A small self-supervised image encoder, trained from scratch.
Model: 6.51M parameters, 32-pixel images, arch convnext_v2, norm layernorm, activation swiglu, moe expert_choice, num experts 16, layers 14.
Training: soap at rate 0.0033, 1800 steps.
Data: trained on rendered solids tumbling over patterned floors, 2.4 epochs.
Rows from block 9, named by matrix and row number. Each number is 500 + 40 x the weight over its row's rms, rounded and kept within 0 to 999. All counts start at 0. Numbers have three digits each.
# fc1: shared expert up (model.blocks.9.mlp.shared.fc1.weight, 80x160), inputs 80-159
fc1.0:504517485443431475471522530521452525484536515502532521487420527488502475571453536460459553505444447451537487458520506460550528536442490490428528453539364484428453484522470596407600516483502525507519499498588483501578587496487480425476522479
fc1.1:503523520481433419476555523484505494476535462500485538531498483514459500569492495550521473559523472474528432515476457517587533512558589408559458471514497443528436513492485580475574432517517493514444506491477548495575442508486515535427545476
fc1.2:492496532555508456466411495598420449517508524431503482526458530534495481503538456432506521496465517493528504495492528506396483434452507474578404501542445497496570502460499440501525469535478568496449486529492561509436489509476563515494454607
fc1.3:516469537528498528497477486452542513494520508555519513522528547550533435559501476590435433493552534494463460537521467563558494481507460477538477488523449528534472438575485561507421517484514571549464481496538535535390469445406452566521490468
fc1.4:506458540501525530497504521497463509514512484509503536465470582440493489507493515453539527497528556481418473486495532457513503479524447443477537502419484457420554559446479507541489497480434523476516488414488523538501501455488496431575474514
fc1.5:503482500526593498520542523459523480475563497480426468516519488524506519603502526474529420415477404489476469508459511551482491605524517531492539491476497496500499502542486525469504498442564547457450514470521531546538496493514484438487458493
fc1.6:489527478475454522552483443523471479419512514497488466511495509475436520390427493489534545511484492471490528458456493472534493475461496612541504429543516481470541499464503538527448475566514446605488455579473525463474501497518493521449486574
fc1.7:513593522550446455528478499534454459551492525514541471523489575464496481522530497541504533478501498471466435514479496523527525487525509509516436473575529497609439474474523464456572487551464540501496468543571558495533477553482530423593522521
fc1.8:505438534511480450497442479529472452559487488435510529486462530461489514521511547481509477444528505512476499502532518495332462497512477459596391420509491500556548473494536446490493472540526501481454470505476450497491429466424516440524454486
fc1.9:501543478416505446441439484538515522546463538483510503537511507493493531366494509475536510515534497504468468489504523469506548477525522527514488413496499476485469482586446493528497528486524481586508531582451525470439546549499539569491525547
fc1.10:458536504525557505488567521507525511556487529521518496494491487436547543619489523462524503510467458492479596485567476572592483462511494481457486552499497521561502471509454473510483469510477508446484525503509421461504465442529539532499466511
fc1.11:466464478472485520442518485491452528512446496437506528477537494474481535505510517531483522567431586501571481516508513536470542561521489518501570485433477506495504441468527472495507522496539479510520466467516572488527558477611521472539551464
fc1.12:496500459518520468518568460490475483486470472513452531524520448489578473504558500483446528515421534447467415493469478450532535514502528478457549579487442522540494479435465451526528520464502536398596456515569515471560508470496472523394505522
fc1.13:511475514446531479516494496500556476469482484526424542502532484448460476465530497424484535535495428494497534501499498482543487497552483521513460456459474500484471489354502449522440545554519496586562487457529505497482571552472489587475514580
fc1.14:547489559574445482556493527517474460618489479453465491468450579486502571440500472583500434474472497456468443407528519520510459477467454488477550541543493537515513499466510467509508521568529431480443510583538488471548468509457506485493487506
fc1.15:449496507470513542490500529477568432465462504479543526522503530476589505432542522479523488490509430515504508520466575509453453495464531458522487554485477447488457523498504524599447450508468467572465513480485469479409487495509430499464478503
fc1.16:548547510525443466560511578438479575522545505430462526475498588520508490487552515534492529555435436487516504493516526491414523436472504467456389403464518409511462536454527453470523474516527490483453551567483524520494548509475559535492468555
fc1.17:487492465499530545471489480475530519540541498560456530526527540531553457554488542457515518571546571517485536504560454533508492475526486473526482482470515478503465496527490497525448484458446480445486520502529515542380517469453459508548536467
fc1.18:505515521528527512458578524555481448457537461515458528470493477473529497508492479551488501447464520479537477504512517479454482495520535427492426567535480468562433444541514400525489486459461540443524507578583511468540570579538529532451452629
fc1.19:470556540446450469549524483506468476498499476458554577515446505414468520507518513552464490549503419517553512489500483445566508525463562515542480416509488467454405514497476532515521458538465534470500523392570480534498581445484564526518482501
fc1.20:482556464566503456524505528500459566539482491561566540462493519522536538549485497516515522567415450521521516465482456485524554486479527489444552526459573471475488474430434467537467521434580451442482513494492528449492518450540500503517499503
fc1.21:509561483543447472500477490497451492462554504471517436506527516578541545492472541569509534516598456504510505448523525526561485467473574512460501465522398549505446516473549522499490497528524519460459512492495503510498541507476527411473478565
fc1.22:499485532563502489497459459478532504505512536516507466495539503505493468444459535586503511471449526473502447500514561544459512555558422532518443468522477537529575515580516466563424490498578519511528478478490513493496539511505457496503503472
fc1.23:537475527466536506514565438416524482548518495486480514476481452516538504597491523534564434452508494523504432521513455573471571564528462517505504538513563497528468505547496523496515523408536540526502518508503442472555503447416496485527452460
fc1.24:483510492551469436445527527529495523510518517431513469490504510466471477474496475582494510491524412475491453480494471583569527479536489511470487549503476524527465555515432528476494489538473484510425462516464498527497533512447526481518480498
fc1.25:543543533550464553460431494529471491455543500453435538523554544493455485518490536536432497517464431489475475427552489486518514470495505447567483418492463468456472518425462550472555530464531518569532504498511444505592533498560533432532522454
fc1.26:489538539496476510483479494518468538486535525480518474515570499508444583406488463546492525557452485521510412468463587497504566519503482471513507570510476565450493523499479522496470541468489517553504496504537557503516612531494487515489509485
fc1.27:499545536520413532547495482551484499537500477484496520491464470493514507530525471603495528473483449514539512483541495488467490521500549613549465462556504542496501551446496480476484528543535504471491492520496494487534474480503479463471501424
fc1.28:522470500540514489482613474452539498553420514453492547515437486497510444531451504585478471513467531461508411549503582588455531578515473434519489506462484535489513485424505596486484555510515481502513464440480445452527567467508520536499478489
fc1.29:532470526593504496493619541528572479515486496580485477525493479523529478585495482503514476451470443490444533510517429550595545515464558415486535593493521582519558492462545475453506482539524465462482509541533502473454500412454530527448457589
fc1.30:505486501499410498552491469468509417405550506462499565526478552519469468493454473589494479503510459467534510474507440506517447485517531509570404468512507475563477499362510504532500537587472496471423495514513439505456564507535510541534450456
fc1.31:500506522535429488493515498507541456456496467486502558466462555477461465476489450500402488425455452493540468475512540478628485483530491427575451513511469496502454517488509518520555463498488536450503493467485443454599548527521498524410517495
fc1.32:533522530516435512548473474540497525508489504498506501586519453572494512490554542453491517477548474549515498527621512481518518507582514474496439527467511491453466532471436488508520464539413488471490464541562460538499463510476486493487483415
fc1.33:490460506485521500473526533565450487479535513460484528502581521469459530434486513447492521548484432466450498468499476482538513481517562540453432443470543548499501493625512444487501519498521512560463497486534588466505608589462551533466488529
fc1.34:475491502365476435524450419533515452466491481491521542538402493488434559433477470474486478483444515523518558446461506483557539499512528530452516396532489531434495536521523468540501501469515470547543552518528499490514474468487498539563503508
fc1.35:447470536470465508488482557462460421414481491483514524539475525499548512462539523544522471529574403509541514508548521474520467471438500474527374444555480434492457512473521459526443517554476476443522534487494516533406508491437500534452531585
fc1.36:476592540558556507500558492507538529507454532573544510488474483542518505559458479507454527494505493518512479543513509487529473508522578480446497497428529440490456485628477463541478511503490435454523534477535497467528539507492434520454456516
fc1.37:505534513549546521480542493510503564489541525500503476469552432572498556490523506610514534501389502480482462529494472510529510508521477501493546579492519547480481522435472529491502465430544463468529564565559520546498552479504508549504491587
fc1.38:509510510468466491511472528541482456499475538448465534461514524463503522423499547521503468485542483499464543455538493464555479472490525505476444451496497459463475491479481589488455561582496479598466494475527481484429481573524528590520504593
fc1.39:512458443492480493508568520518532442467497479521494492495447477516520468609479532466480473467551502492461545465490471493579478515491554461518538546462488595542609505394524504494535493580479491435500496431507469470514448421516484498551477543
fc1.40:459508458497448519531521550502477509479447477468523522542470492556479481565492524513514498500446508483490452510482550459543523494499520469419553540487523526518449470484506526540499497438473460503454483468527472484582495454501480467470561491
fc1.41:512517508549513466509580520520494500460511553512528463500469426534459506528460492490481488381418525503465531494497549519487459510529454518448478402440496515556472529517485531495465513538506499576520474480526515417535489545518577510489546545
fc1.42:532523518517539499513524546485484506526474483494454518483481467544527513583449567512599438458424538476489481493513464473449484489590537495507573559482529511525542504459500484513546521513501508552459469540488613537532532481526453502557449470
fc1.43:493521524442451484549495551489482545543463479512511551522440500486490510446485488483466492513528442524497480458504517460555521480449460473476500487534514443516362478569490506489543548498428566465504595501570511426546515479537482504544542518
fc1.44:414556522487379541518451456536460466508474458478517539495515521490500437482447525491496514542551419552561492523604474525529475507473498502566495478576539495447500478412517475460485530512472506414489450412502487485595505479522464468531484480
fc1.45:528513556527484481484504493458463502507497525592532491467537463517498487568511533568507516498484522520474497470464524410527500463467516525458485522517521564490439529561484570467534489505489516439489532450513493504576522477499567409460484429
fc1.46:526503503540459463515494566467502525471547462424505516484499570472451503506545523581552526592466426500528492481521544463428503484530500443490398393537499486467503572441527469482522492520500515468486486578466523502555554476487503518493476549
fc1.47:539479502563546505523564487435529516470418524490497462458477490512527511583464462580532467446429564516504484472527506580489530503405550514549580558507472574528640487510501530507494464460567470418541463535460510491494464460541539492515471517
fc1.48:454573485559519537495565556460460528479522500530450558474476536497571532528496495557526564451515412509493463512544478485482547434506557508438519507531534483492432437390527489482482499489546508419442490583467512467535489499489470459422497554
fc1.49:499444479454498554477484451508489496512514466518524476500526514577505536359494511543500551527570540540470483494496542477422481535499466523556495570515505514450553494546472515564476481487438497494474506512445527496529557511475455478466518473
fc1.50:520490538496467532455535427475436439527525512486479528500488530518509429559485527577530503480514479488561514514521502523536520477561470447504477565565511541541548565526444519514513540472520595492517567464475451507514508490464521491490502431
fc1.51:452512544467491506514470532485465472507582514460514539507493514544527423492511566526530476435550337474553473599561437483546549512503507496552491465569528463482472475486526516438509421472510516500462556509491519470469484581478511457480461436
fc1.52:493493550492477504526563395490559493529517495468504480497489482495473439544508545573508485443506471487525485496490493590444501545534491476546506552511543540543483485548492472502518540420491515523527521394519433415536482483455499528523505480
fc1.53:509520550579510516523482461500523471477465499452473461492566469469523526434483418541504487484467549507464491490490453464544546472460529537509474489531537500494507505482491527515505477537521488535500508569486514496517557605522514511528498533
fc1.54:516494520462538488497430462461500575562513499492446541475532549432541507490533486502525484570527476539517539559514439442431535470491495497467507462470549478477425513555492422550475507473511460505480566537535532526433569559486460542491474524
fc1.55:526400534465539484478540545479452476510499468379452512470469514531451547569511456500606526462458487465522456418472518491509501449483529501489476506488461531579540506398519458530506561486503498496478480534480512490543568497571464426552440554
fc1.56:536451515562602503499547493428544496497438509522457480448456447542541509572474542582494504407430577484513506540508499581494532532495497500543538559454472563503566498528483470507419512442547516520537416448480470485506505461448514469518482506
fc1.57:475461524437473499543467511492505446569504542477491574469497571389477477403479518489485502547553477465510538475508536481468505481504482487470452425472482482461501512458484514519520485564443494615501498481535549498393545524511497555570525553
fc1.58:547504516473474590400449499533482470515434475432493490445544486489469486501465459564522496523450474498431467508503509456569522472571462502506562515595487493434431516506520496474490514480479459481488561486472548454577525565507494451486437516
fc1.59:541486436507542473489537460485552471526539518523460536514463465463546434558486552531448503500484511515480470532531560468523492531456491457447543529446517469532482493524478523573428490531513475528562427358506468479564526599530494457460463488
fc1.60:490473564510474475450466530445487416549563478494476489468431520498519442614498488490462479444481422513523459523471495543529499549514504520529465537548465469485511478485512542386555473452459581488468570471566519466546530457543463445437467434
fc1.61:508505491447531451558506515495527534549487493502450596495470527429483502422512503431498506526524465490521541557533517433518489522512497524470527371507498461475416489641497468550473514523492479578473577611524522487490472558465458548515492528
fc1.62:476504442485481447530488484496488615602432413469487569433429521506508459492525486513500515545508585493533429533571488489506547539512471505491473516486492484585482470511498483496559516552528533490508547532609449468457504472463494535554491479
fc1.63:464477542470440511506539490498457463485457487490563538503550529523539490549475493468491535447506434481535521503561459511502471511523468507563450428570530473449507539462511562484488471473480539541411502465505501538497504456518451515479519478
fc1.64:548506467478448493522505456465493525470534483465487581539456548505598484440516506523515560525554406494555551502489521481496450472564444516524450385499498458514438496493477509501473576521495483511454477510479522498417614491454485483507492501
fc1.65:532493493568449478591531552558473478469516495440520454494499552538574507536486527554522440462442445458507468510508509551488473533484483473578457489527531422574498512394551519447462526456458455501434479495462475413538552525445491433484527468
fc1.66:537539483537476484437527523530494500556544520473516564522536504507503482533494460572497510452473478510484451483465486430564525524559508481502553632478531576525453415541510466547526515492468491506491511577538456506547561478521489499474529471
fc1.67:551486511456397464465505450536505528508531506459518436582434512505550525560520512594491528464497410509450467516511492532504518543488462463453479440443494485439499537494494573446536533462445485450466472511521501520587522526519482445428520507
fc1.68:547545497569531540493476505471476522579489495500504441473525382510520516415479488541526484487388566486498514476450468491536579489479509522497504438525500494478542521470489485497474491479570469483490492561477540490485584575534494541473489560
fc1.69:456492585499449466529620481386508432521490498482512538501462498487534478514534506495551528493494430563561479434529494495544503539512522481538418554499452415514546482483517526496551476441482562524498402480519496491540471464487477531486440494
fc1.70:477512552415413501479454454543467500502427464592499555490472478518437589472529468419514521441507476478501474461480503494494545516493548563514509417511463510506503473498471464494524522479502498511484510457467506508545516398560526570512481434
fc1.71:518538501537480529435508497551526518479525512459522488497486534514515481563454489609502520446477570506542498510476489496458499480581520494534559560552488524502444468499547489503528497518476497435508544617541452502502492530457474518458527511
fc1.72:499488485486543516493514495483512472464523460467497500453533524488517491444464495558515535497493489478456514523528482470451474511486460471565494526477516504489500492460522551548468500550464501570506430475541536507462519616482450580437509460
fc1.73:485500565513403477509475513539442442466608512498504539455457563522514491547456480519510475514487467487591524505554457522527453484466479435608448526549521539458469506403480493464516492475460499414465480423451510500530505502531538463509446401
fc1.74:489530473436518528488501442555495474460481515467494489504514480524545549420475446510503473451482462493500504522540497532479544513472556540538554534523556559476505551525471528510458474455501473562501455523472531493535413509580486521478547475
fc1.75:499505457465576543466457403527548548523433500557482518473522492522482500402515504479500520550492611523447522510478502420478484482486495545539540487481512463451508460538470426548472472531444461527527479551510532485541525583523400509475562527
fc1.76:532529504545483437472493507499538480446510496474465547534436476483514462479460444516489547431476493500490513505472451468588463478526484540528490450523492569507507524457472484469513451543482504481505504527517511533538586473507490526432452511
fc1.77:485489482540463496500498471516490385450613531490487543425507500501443475456477508494492429460507502541429501465521484525544458480478582547529470458476551534488509506411499461451492499531452489493528512481601514446461479555611520440472535496
fc1.78:520461523576454480542496564525482472475501524574486535542490511524565490470510481548538473428546397455545529496544507525449474458540484504556503451523472483518478457394538477549500500559525464490464544491547508511472563493457446455472480529
fc1.79:482525515494439492506506475497501460499499503464515499472509478523473488481474507554467498548465470499512478480519497547517496545434550490500425490545441511495424461492545558465528478505447542509450513467541440472544427467528508466443519405